Weights of a small image classifier: batches of 128.
Rows from block 31 of a small image classifier, named by matrix and row number. Each number is 200 + 40 x the weight over its row's rms, rounded and kept within 0 to 999. All counts start at 0.
After each channel's rows are labels from the 100 images, of 14976, where the channel reaches its highest value: "strongest on" is what is common among them. Only what is clearly more common there than usual is listed. The data: dashed paths with two dots that lie on the same path or on different ones.
# conv1: bottleneck pointwise conv (model.blocks.34.conv1.weight, 64x192x1x1), inputs 128-191

conv1.23,165,191,206,143,235,223,255,148,217,120,176,192,234,194,198,242,208,176,278,266,240,190,171,177,246,129,164,194,225,223,158,191,244,104,94,231,244,151,183,232,243,160,194,146,211,222,202,238,198,144,171,193,138,158,169,223,162,189,244,296,105,214,204,192
strongest on: dots on the same path; long paths

conv1.54,185,202,153,152,257,222,306,248,121,233,201,235,227,245,173,183,240,221,224,237,189,195,228,213,241,223,185,187,145,272,228,244,192,199,194,179,164,167,126,147,156,250,197,205,189,296,245,185,291,260,216,178,214,235,204,206,251,167,280,149,130,219,194,114
strongest on: dots: different paths

conv1.4,168,237,216,130,230,231,149,167,189,209,184,223,171,232,156,192,122,219,208,224,201,195,172,135,223,185,216,164,133,201,241,236,222,275,233,282,228,235,231,167,167,209,174,278,197,167,293,132,274,195,112,216,173,235,193,184,196,231,206,217,256,239,271,253
strongest on: dots on the same path; long paths

conv1.1,205,170,187,237,178,198,170,230,212,226,266,225,219,188,209,172,212,161,181,203,141,237,254,219,186,187,237,211,251,165,282,206,197,217,222,267,273,255,216,214,150,256,208,247,232,274,184,201,280,160,210,203,147,234,210,251,236,190,187,116,303,223,197,124
strongest on: dots on the same path

conv1.18,208,223,215,112,216,207,223,237,116,210,190,244,213,212,171,238,210,189,304,193,223,184,219,169,187,201,167,136,114,137,187,181,225,228,230,218,232,107,211,132,139,228,195,114,215,241,208,188,234,214,255,145,172,210,233,243,118,226,181,200,230,267,194,99
strongest on: dots: different paths

conv1.49,194,206,172,191,284,212,266,248,251,225,258,159,197,288,204,194,230,223,206,174,210,172,206,281,153,194,295,261,253,166,210,237,243,250,283,223,226,185,130,179,138,179,183,246,179,193,171,204,185,220,192,180,196,118,144,214,189,156,226,144,203,192,179,148
strongest on: dots on the same path; short paths

conv1.58,197,169,121,255,156,234,221,177,268,171,199,135,239,243,264,162,155,124,97,233,160,147,209,190,125,236,165,125,182,230,157,274,166,194,234,242,210,153,174,268,180,122,205,303,166,192,182,213,223,246,222,192,242,111,188,211,217,262,136,138,255,200,187,179
strongest on: dots on the same path

conv1.37,197,175,180,226,114,217,223,229,175,248,247,251,173,199,186,230,225,164,129,220,222,213,160,268,164,311,282,201,108,195,205,232,214,171,234,150,157,189,176,148,175,177,195,206,210,198,143,249,179,166,129,197,202,174,200,100,117,214,203,220,171,218,222,219
strongest on: dots on the same path; short paths

conv1.27,177,206,238,285,194,142,146,160,262,162,168,173,177,152,171,188,162,236,202,217,142,162,217,164,167,155,174,183,222,254,249,180,220,167,236,187,195,220,205,265,225,224,207,211,177,179,165,220,179,128,174,258,235,257,178,152,206,172,145,204,192,187,183,199
strongest on: long paths

conv1.19,207,248,160,188,44,236,168,210,206,175,200,204,139,151,171,139,203,187,230,210,172,178,224,219,171,149,292,211,217,208,205,160,260,205,237,210,143,209,273,235,163,182,223,156,161,198,142,246,215,185,286,220,226,267,210,194,197,190,136,229,241,228,196,228
strongest on: dots on the same path; short paths

conv1.24,235,131,193,197,236,240,252,203,186,222,185,219,229,227,237,177,119,169,288,210,181,183,178,188,181,192,204,101,194,160,180,232,227,155,205,81,194,141,239,214,231,172,208,234,220,244,259,114,157,258,361,205,214,159,202,168,187,230,160,224,226,176,213,117
strongest on: dots on the same path

conv1.41,217,154,205,211,139,268,200,194,228,147,120,109,102,165,57,210,246,212,219,183,145,206,126,223,115,249,312,197,186,247,209,173,182,146,200,215,150,186,158,240,200,180,220,157,228,224,145,165,107,181,236,238,217,186,248,254,198,139,239,163,217,240,158,239
strongest on: long paths

conv1.25,275,190,207,222,213,154,161,140,128,248,176,163,239,206,232,164,294,257,291,223,224,202,128,255,170,171,214,190,195,205,232,280,179,271,187,272,190,222,197,133,144,143,199,235,186,223,208,251,199,263,184,101,204,188,168,238,239,127,328,109,250,232,137,205
strongest on: long paths

conv1.11,206,251,275,261,267,174,197,135,235,150,256,199,191,108,285,123,250,197,263,134,220,180,178,255,232,235,264,113,200,242,222,151,158,137,261,104,166,212,221,268,249,213,257,180,128,199,213,204,234,209,220,239,166,222,263,151,216,203,209,230,252,193,270,215
strongest on: dots on the same path

conv1.46,235,209,224,266,259,178,185,252,156,266,160,171,185,247,190,205,212,207,191,183,231,257,172,139,281,204,248,185,205,229,126,232,211,211,158,236,207,138,255,221,223,156,202,148,155,131,238,219,196,103,230,282,239,183,213,191,218,249,181,286,148,206,267,239
strongest on: dots on the same path; long paths

conv1.26,198,193,181,184,253,171,228,180,229,239,244,201,200,223,237,185,198,190,205,127,247,153,91,201,176,232,144,135,124,217,169,310,208,149,141,225,132,276,198,192,138,234,284,316,212,181,168,169,221,226,158,169,228,203,243,149,239,150,174,191,140,245,230,218
strongest on: long paths

conv1.22,222,228,178,112,213,172,232,171,234,182,188,247,248,148,196,202,195,232,155,199,159,186,226,250,184,227,120,126,197,170,210,180,210,169,243,180,164,182,178,213,217,210,155,195,187,147,217,128,173,94,190,208,200,268,289,175,223,150,149,123,162,191,155,191
strongest on: dots on the same path; long paths

conv1.59,145,233,146,153,144,221,188,214,181,235,216,186,244,199,286,295,161,194,166,213,203,287,157,151,187,243,241,238,244,226,236,216,186,289,198,232,165,148,214,237,150,180,179,248,183,198,232,194,245,225,248,217,262,175,265,233,241,170,145,154,253,171,263,209
strongest on: dots on the same path; long paths

conv1.15,135,198,146,242,172,199,146,215,206,207,276,211,253,263,135,198,81,182,157,164,243,207,148,195,157,234,138,224,144,187,197,236,198,260,189,201,143,255,207,179,242,232,240,198,230,197,178,217,157,240,128,166,202,182,121,132,205,151,251,175,186,181,204,182
strongest on: dots: different paths; long paths

conv1.8,290,245,180,217,219,195,204,207,229,213,199,199,118,188,174,249,196,282,179,183,243,207,218,148,246,193,228,215,191,239,196,174,247,117,201,235,233,199,187,162,180,250,191,174,125,190,193,246,170,200,44,184,180,252,157,167,294,201,188,274,140,169,148,214
strongest on: dots: different paths; short paths

conv1.53,151,170,190,225,172,237,222,220,312,187,212,229,247,207,253,227,169,195,204,150,112,180,149,251,134,157,197,128,161,128,169,170,182,172,194,232,161,171,187,332,231,215,193,242,177,205,202,177,126,192,148,248,246,133,242,178,144,135,159,159,166,186,174,189
strongest on: dots on the same path

conv1.61,132,203,248,212,116,191,160,210,171,242,232,208,143,208,181,211,222,190,189,211,244,251,210,242,217,219,169,239,190,280,226,148,222,210,163,182,310,256,122,156,206,222,225,140,211,219,227,170,206,154,142,154,233,183,190,198,214,152,166,176,123,211,193,201
strongest on: long paths

conv1.12,177,205,172,283,148,204,181,190,218,208,201,266,148,225,226,188,274,199,254,131,146,156,163,225,189,179,188,199,229,268,211,154,256,135,173,250,249,182,274,238,247,229,172,140,242,138,179,150,200,211,268,182,173,203,179,215,235,178,109,164,156,224,248,142
strongest on: dots on the same path

conv1.29,150,186,127,257,216,252,190,211,258,226,250,199,162,148,207,252,266,201,147,175,230,178,202,162,233,261,176,153,168,198,183,255,201,125,141,144,160,272,184,223,115,216,195,238,197,162,245,178,245,200,200,138,258,109,236,187,199,218,248,135,213,209,215,113
strongest on: long paths

conv1.31,181,260,201,116,160,122,160,159,197,186,238,203,208,124,173,237,170,175,212,247,155,183,186,207,235,198,110,180,182,201,222,249,197,207,159,174,206,215,199,253,133,204,227,172,254,172,174,184,190,176,189,253,282,222,239,107,177,141,208,180,202,140,186,243
strongest on: dots on the same path; long paths

conv1.43,205,188,209,173,122,231,205,182,266,180,221,153,201,210,179,139,288,217,222,158,214,230,202,213,150,159,178,170,278,156,198,196,273,131,270,264,186,166,216,204,197,243,148,187,149,188,192,215,204,210,202,107,198,130,259,215,275,189,258,211,223,233,212,168
strongest on: dots: different paths

conv1.13,145,225,193,194,219,162,160,159,259,191,217,202,244,158,291,165,222,200,177,154,233,225,156,212,218,305,192,201,174,232,118,198,220,145,193,212,155,133,241,220,213,206,230,125,200,254,169,262,227,170,269,223,209,295,300,180,97,160,250,177,180,188,173,134
strongest on: long paths

conv1.32,220,220,262,205,211,174,141,132,216,188,240,126,235,236,255,136,172,143,204,193,225,262,237,161,118,147,192,210,144,181,194,267,240,137,221,294,176,258,203,205,267,210,137,232,174,199,163,185,167,189,231,336,207,226,157,170,292,176,186,173,199,219,146,232
strongest on: dots: different paths; long paths

conv1.51,199,156,230,273,185,189,203,242,225,186,214,226,145,261,262,217,175,196,274,266,164,244,264,212,204,247,171,160,179,233,155,220,183,148,243,177,252,227,189,234,228,199,204,158,166,223,248,165,223,134,297,188,97,174,76,203,251,215,220,194,200,207,260,179
strongest on: long paths; dots on the same path

conv1.28,123,227,160,237,232,223,206,217,195,171,205,240,203,222,115,181,227,210,250,178,196,199,212,228,167,288,224,182,190,197,227,189,178,206,233,215,260,118,242,196,90,168,284,220,352,225,195,190,174,179,202,210,187,175,196,104,205,208,263,175,170,267,184,187
strongest on: dots on the same path; long paths

conv1.55,209,233,206,192,201,124,140,190,206,228,141,163,285,236,197,153,189,218,194,114,187,215,252,97,189,154,250,151,146,213,120,141,307,195,295,157,161,234,233,229,213,166,201,244,229,212,176,187,147,229,256,182,214,281,126,204,186,168,197,200,150,145,265,155
strongest on: long paths

conv1.16,158,270,234,182,225,236,246,287,258,179,161,178,151,203,179,171,203,172,223,309,204,233,236,156,161,183,242,168,180,191,197,187,239,213,53,160,146,216,178,182,102,228,156,165,210,214,161,266,163,275,259,202,224,182,125,158,247,242,165,225,217,250,229,135
strongest on: dots: different paths

conv1.62,160,219,183,205,252,220,228,179,244,181,229,228,225,157,209,266,211,158,250,190,220,172,191,270,276,241,298,210,182,180,225,239,248,144,156,131,149,228,209,235,193,164,241,220,236,240,153,196,126,171,147,166,231,188,206,192,209,203,321,295,264,295,239,231
strongest on: dots on the same path

conv1.21,181,218,186,188,256,286,244,178,139,193,244,244,180,204,220,210,111,172,202,174,209,257,140,170,171,170,208,268,205,194,139,207,151,184,82,150,161,127,310,221,142,182,272,188,230,203,257,245,190,248,242,184,137,215,160,202,185,192,196,189,209,228,125,215
strongest on: dots: different paths; long paths

conv1.63,221,207,226,97,209,216,280,154,270,273,153,204,242,115,177,198,200,174,145,235,177,234,225,293,101,187,157,226,237,164,190,142,130,169,208,171,183,203,186,249,201,198,247,235,206,157,190,171,354,186,182,224,195,243,226,212,176,208,199,223,108,174,220,166
strongest on: dots on the same path